From a checkpoint of a small CTC audio transcriber.
Model: 5.67M parameters, log mel input, arch jasper, norm batchnorm, activation silu, depths [3, 3, 3], widths [128, 192, 288].
Data: trained on two synthetic voices taking turns or overlapping, over music, noise or silence, 26041 training examples.
Rows from block 2 of a small CTC audio transcriber, named by matrix and row number. Rows with one number belong to one channel. Each number is 200 + 20 x the weight over its row's rms, rounded and kept within 0 to 999. All counts start at 0.
After each channel's rows are labels from the 100 clips, of 14976, where the channel reaches its highest value: "responds to" is what is common among them. Only what is clearly more common there than usual is listed. The data: two synthetic voices taking turns or overlapping, over music, noise or silence.
# convs0: first width-7 conv (model.blocks.2.convs.0.weight, 128x128x7, each kernel summed), inputs 0-127
# convs1: second width-7 conv (model.blocks.2.convs.1.weight, 128x128x7, transposed, each kernel summed), outputs 0-127

convs0.95,194,192,187,192,187,197,225,205,210,194,205,180,191,202,200,181,206,182,186,223,220,166,218,168,194,201,205,174,203,182,201,185,181,212,196,214,203,181,206,194,210,173,221,194,199,214,204,157,254,162,187,217,193,206,215,218,189,205,205,202,208,215,170,198,181,213,166,208,198,193,139,196,202,192,195,204,179,168,202,203,238,202,226,173,217,244,225,200,190,203,232,220,194,172,228,193,222,231,200,154,158,186,201,184,208,195,203,219,210,211,178,208,202,181,163,193,197,145,202,216,228,220,209,238,189,229,188,222
convs1.95,144,208,219,167,199,221,211,164,177,168,195,215,188,215,184,224,226,194,192,168,219,199,191,225,222,161,170,218,217,179,185,196,211,220,165,204,217,217,183,215,186,255,209,192,199,198,223,196,191,197,206,186,199,204,189,185,168,211,204,179,178,201,197,206,215,200,213,180,148,192,194,220,227,188,236,205,201,217,195,207,210,183,208,165,244,201,203,191,183,210,217,183,219,213,190,207,185,167,151,220,207,183,187,210,211,154,188,213,202,196,195,224,187,235,207,199,168,190,191,202,177,209,195,197,202,194,236,224
responds to: second voice: none

convs0.89,201,193,240,171,213,191,185,204,210,205,224,209,230,186,207,205,208,222,209,186,178,237,223,172,183,190,188,181,212,185,198,225,204,216,198,205,192,195,225,180,156,217,203,179,176,233,228,234,170,171,177,222,181,216,193,182,190,219,214,196,227,208,215,163,180,174,206,218,214,215,203,182,181,213,158,191,214,208,222,235,197,178,220,196,237,201,201,224,162,235,177,202,201,195,193,227,193,173,162,193,203,205,225,167,214,179,198,204,168,205,171,202,196,217,194,226,214,190,174,195,228,203,173,194,199,243,199,225
convs1.89,203,218,175,228,183,160,191,205,174,231,193,210,221,232,221,190,200,187,200,190,199,223,185,194,235,199,226,226,224,208,234,217,204,184,205,206,213,207,187,180,205,185,191,182,219,180,177,210,216,211,225,194,198,191,217,245,195,211,178,186,195,204,182,165,225,203,188,195,181,182,200,209,169,172,206,192,209,153,222,188,195,238,188,178,203,231,200,155,205,195,204,243,205,160,178,193,237,232,204,195,223,233,194,212,226,198,174,176,170,167,203,210,233,212,198,181,198,222,207,212,218,197,190,160,184,182,191,185
responds to: deep voice

convs0.54,195,217,190,202,209,178,219,163,219,179,244,195,196,225,221,180,187,223,159,181,198,203,227,196,194,192,219,183,204,240,202,264,221,183,209,178,216,183,190,209,185,189,172,187,169,179,207,189,219,187,208,209,207,218,211,226,221,217,205,181,204,164,207,161,176,187,219,186,213,194,199,180,184,202,176,176,194,214,195,191,179,184,240,221,216,201,165,206,222,195,163,202,188,179,215,182,187,193,216,198,178,196,212,170,187,177,208,174,212,204,174,218,198,174,182,187,207,220,194,204,220,187,171,225,150,238,183,207
convs1.54,175,189,188,203,179,234,209,235,247,198,169,227,231,190,215,213,183,216,211,188,176,182,179,200,183,188,211,208,214,182,205,207,170,220,209,224,186,231,231,169,210,177,245,242,227,203,160,213,191,230,217,172,213,195,191,195,202,174,204,214,201,179,212,184,165,198,207,210,212,205,194,190,212,221,166,226,207,205,197,235,187,191,178,221,202,202,220,211,222,202,197,177,196,188,256,198,224,233,198,209,223,188,182,219,211,199,180,180,177,200,220,174,186,166,214,201,185,224,190,184,173,204,225,180,177,208,195,182
responds to: deep voice

convs0.72,184,201,199,194,175,207,164,221,203,173,178,198,199,185,175,206,221,174,206,180,191,215,204,225,185,243,185,196,188,200,224,222,167,190,197,212,170,202,172,179,172,192,183,202,202,186,194,195,201,204,242,187,214,206,190,203,175,155,264,195,200,188,210,191,189,191,198,209,175,206,194,214,183,187,191,193,184,203,253,209,213,165,205,199,181,198,184,183,214,182,191,220,228,173,194,153,189,200,197,235,175,209,172,229,170,176,227,210,203,224,180,155,206,210,220,199,202,204,223,257,186,216,210,193,212,190,206,201
convs1.72,209,216,200,213,171,221,174,142,191,210,169,216,159,215,181,188,172,203,206,195,212,175,200,225,217,216,180,205,217,198,177,211,183,198,217,196,189,169,206,169,185,221,189,215,192,215,193,210,244,170,179,167,209,198,190,188,179,219,185,223,183,187,187,194,167,202,190,210,201,211,234,207,165,191,194,221,214,168,211,194,196,203,197,196,200,215,204,210,194,184,232,166,200,216,201,202,237,214,159,198,202,173,192,199,170,174,164,208,181,251,204,176,172,221,225,222,203,208,225,177,183,209,174,160,198,176,187,200
responds to: second voice: none; clipping

convs0.58,203,186,201,206,205,194,172,201,200,192,177,185,225,211,204,178,202,228,236,188,174,210,223,220,210,211,197,170,225,199,176,237,172,195,209,224,205,217,214,194,219,203,223,206,194,225,209,221,178,257,189,232,183,212,195,204,166,215,225,208,217,185,190,209,193,185,201,187,195,221,193,197,181,211,213,237,218,201,229,221,193,215,179,228,215,185,208,185,197,207,204,169,168,200,178,208,204,246,179,215,144,178,207,243,178,206,190,216,204,232,186,170,207,213,237,259,187,175,188,193,231,192,207,192,207,192,209,193
convs1.58,231,208,198,208,236,178,199,205,195,191,241,243,179,169,201,199,197,173,174,181,202,173,190,201,225,202,213,172,208,191,168,215,212,200,179,192,195,216,182,215,208,194,178,200,194,161,212,208,204,216,188,193,200,225,229,193,254,188,202,232,219,174,196,191,180,212,201,205,195,154,216,221,209,185,192,167,207,179,178,171,184,224,198,197,196,240,177,191,201,183,164,200,236,197,216,162,202,185,223,213,179,204,191,223,170,191,183,169,220,205,224,212,154,201,208,175,166,200,173,212,181,197,187,174,202,210,206,173
responds to: deep voice; second voice: none; first voice: deep voice

convs0.52,161,221,194,184,166,175,208,231,224,186,193,180,221,217,223,218,232,221,155,181,188,164,210,185,221,174,193,212,198,216,196,194,231,201,176,191,240,165,183,167,251,208,226,192,205,227,191,188,201,189,203,211,204,197,212,210,220,210,163,182,201,204,188,232,198,201,209,211,236,205,207,210,211,172,213,187,197,166,195,204,204,182,175,194,164,210,205,207,204,219,183,199,202,204,221,179,201,173,238,217,159,167,185,201,220,208,214,191,167,198,211,199,171,201,203,210,195,194,173,186,197,177,192,164,187,212,155,180
convs1.52,203,184,206,195,209,169,208,157,209,191,230,227,169,181,186,170,185,196,177,202,178,202,194,196,187,193,189,204,200,180,208,183,199,189,219,191,169,195,196,208,195,203,194,234,164,162,234,198,188,201,204,173,220,210,201,195,206,187,196,193,217,178,211,211,195,215,179,168,230,228,208,203,169,211,204,244,201,240,213,171,199,179,232,230,218,211,196,204,192,210,206,205,200,174,166,211,189,213,204,200,226,183,226,138,225,219,207,168,203,213,198,227,187,158,230,155,204,212,212,227,199,222,201,215,189,163,211,174
responds to: deep voice

convs0.42,188,184,203,223,189,225,179,150,201,193,232,178,202,208,215,190,203,198,156,185,190,241,191,174,232,189,194,193,221,232,196,187,206,224,177,181,193,206,227,226,221,215,221,185,194,198,185,160,203,226,196,178,174,164,180,195,223,170,180,169,222,182,198,204,221,225,197,214,189,157,200,201,210,201,186,194,192,150,152,195,186,190,174,205,227,200,210,201,212,205,205,217,200,189,194,202,177,222,195,201,199,165,216,159,189,209,190,170,197,164,219,166,211,186,179,184,177,213,204,190,192,205,194,241,204,196,226,211
convs1.42,232,230,211,233,237,218,226,217,217,201,179,198,211,200,239,216,183,216,179,193,231,208,203,172,194,187,196,226,223,200,211,219,199,188,225,202,203,186,176,194,155,209,213,192,207,196,223,164,170,168,187,219,220,203,216,212,217,191,159,193,207,204,220,220,186,242,173,193,201,220,197,186,186,206,238,177,211,219,203,215,228,216,227,177,179,199,235,188,232,209,196,214,178,218,213,164,224,206,191,212,184,186,222,185,164,182,208,193,228,237,190,219,215,218,229,235,210,156,225,197,198,200,218,189,198,202,203,206
responds to: music; reverberation

convs0.93,183,198,178,195,164,186,189,215,191,194,177,209,194,180,185,194,225,189,218,208,182,188,190,199,211,235,185,181,227,197,192,212,191,208,230,168,197,193,197,203,171,173,209,208,183,200,184,208,183,213,234,159,209,202,199,221,207,213,270,206,171,203,175,165,183,201,168,201,172,225,166,202,214,240,169,188,206,192,224,181,191,226,190,199,198,181,197,177,217,171,202,233,194,197,180,196,217,188,168,212,186,194,229,224,193,180,206,219,221,211,190,158,206,204,211,236,177,197,213,192,199,184,173,221,182,220,227,250
convs1.93,204,198,191,237,182,194,164,204,186,184,187,183,171,227,205,210,208,174,170,176,216,202,163,192,210,198,182,201,205,228,221,226,229,188,154,190,185,192,211,209,174,162,196,196,207,203,178,227,209,196,186,213,188,203,216,213,196,175,191,183,215,177,198,198,232,176,203,181,210,193,183,211,204,201,176,186,235,204,241,196,221,202,207,210,234,232,233,185,196,161,202,203,220,164,196,176,199,219,182,187,193,226,189,173,177,134,231,192,177,227,215,203,187,205,208,193,169,218,245,196,185,207,205,193,227,207,191,184
responds to: second voice: none

convs0.29,188,210,208,195,204,164,195,191,183,211,233,211,186,203,229,216,218,192,183,214,179,204,194,164,192,185,206,197,181,206,216,177,228,183,222,214,191,197,222,122,223,199,191,222,172,197,220,179,177,208,190,220,206,220,213,252,212,226,184,190,188,186,180,227,218,208,195,204,214,190,175,218,203,229,234,240,192,211,167,156,190,214,205,184,175,196,217,180,217,206,165,231,196,212,202,203,200,212,249,175,179,184,196,211,216,186,179,207,202,205,188,228,203,217,206,231,203,212,225,207,205,178,217,206,222,207,165,178
convs1.29,183,202,215,190,237,228,221,190,194,206,157,176,195,208,189,198,167,197,214,229,196,182,215,231,187,205,242,189,207,166,232,182,172,198,213,168,192,170,229,197,192,201,199,187,206,187,220,228,230,200,175,171,190,169,200,164,194,196,190,229,224,169,179,180,181,207,219,185,227,206,189,193,204,191,160,173,198,215,207,193,180,193,234,211,237,215,208,210,214,219,204,190,209,211,207,199,215,193,198,230,216,213,224,195,195,208,206,226,189,201,224,235,158,186,255,175,190,210,172,186,191,202,160,175,205,186,208,199
responds to: music; reverberation

convs0.16,190,217,191,198,224,193,202,222,205,194,230,217,199,214,176,197,184,183,227,246,211,225,195,169,188,180,215,172,220,173,194,227,181,206,206,217,233,218,226,189,189,177,251,175,192,224,205,219,195,216,180,190,213,198,201,215,197,236,176,197,218,216,221,226,225,240,189,197,180,179,191,214,204,198,203,216,212,197,186,211,184,219,231,174,187,203,213,196,168,219,142,216,199,221,207,219,190,212,249,185,193,228,204,222,206,208,194,219,191,192,223,212,223,194,211,128,194,167,200,176,210,196,208,186,212,200,207,185
convs1.16,169,186,195,195,184,198,240,188,168,173,213,193,172,229,180,212,194,199,213,205,177,176,208,215,183,182,177,199,195,165,212,186,190,172,182,210,193,200,227,195,193,214,169,207,172,165,186,169,221,189,189,236,223,154,223,208,183,201,191,212,205,220,191,179,176,169,187,236,204,220,189,208,168,187,184,189,198,241,192,186,181,188,214,206,205,226,241,223,187,213,172,179,251,206,176,207,232,168,176,220,183,205,179,167,222,229,203,183,192,220,205,226,213,213,194,221,201,203,184,201,172,204,188,193,202,176,182,196
responds to: music; second voice: none

convs0.86,209,166,223,204,215,196,206,170,216,188,212,229,192,224,196,207,198,205,200,235,182,190,168,200,217,189,211,186,198,229,198,253,207,178,184,215,180,191,241,213,207,213,236,197,204,188,213,227,192,198,216,192,183,186,191,192,205,177,239,203,207,226,232,219,224,170,218,236,213,192,203,197,197,193,224,226,225,222,172,212,181,199,233,222,197,213,206,189,169,190,245,146,184,217,219,212,189,217,197,187,200,200,224,213,172,198,187,190,170,180,182,144,178,198,194,227,187,204,202,207,220,206,194,165,199,208,215,235
convs1.86,220,229,159,183,211,196,203,238,176,188,204,207,204,194,194,182,175,194,226,173,213,199,235,195,200,180,187,159,208,209,183,162,187,184,211,209,169,205,188,201,199,191,181,195,192,219,174,200,206,228,220,211,208,195,175,201,165,211,211,175,219,172,192,220,195,209,195,172,196,217,240,165,207,166,199,165,190,201,218,191,180,201,222,198,189,179,177,191,199,170,189,230,236,173,179,160,201,152,221,169,248,165,180,222,202,205,196,206,178,219,183,209,232,208,193,179,193,167,221,208,200,203,201,199,195,189,187,176
responds to: deep voice; second voice: none

convs0.94,214,207,201,224,217,195,191,243,229,195,211,206,179,219,173,185,203,204,182,191,197,151,182,241,203,191,187,197,181,197,223,202,184,224,188,191,207,210,212,198,197,210,196,162,198,218,201,198,227,155,203,192,206,206,203,225,225,220,198,251,214,204,195,200,192,189,171,188,179,182,184,221,208,220,222,191,183,169,211,207,221,207,184,233,243,181,175,200,213,190,218,201,179,170,225,196,209,200,175,202,179,198,198,178,225,212,206,165,160,187,152,135,182,197,165,180,178,189,207,204,216,178,201,186,207,182,212,223
convs1.94,219,192,220,188,215,190,185,220,166,192,216,170,193,187,209,189,214,191,217,178,222,183,232,162,229,182,210,197,201,180,222,184,195,167,237,208,203,199,193,245,233,218,201,214,178,179,187,192,226,183,197,174,202,201,187,192,185,186,213,206,193,197,181,183,224,203,192,208,191,166,230,222,194,207,175,236,216,213,217,209,193,209,234,230,237,209,190,192,198,202,225,182,227,149,176,205,178,193,186,204,165,210,209,175,198,208,195,212,201,206,221,208,234,173,217,205,198,215,207,132,180,201,184,180,202,190,251,197
responds to: text has "needs"; text has "holds"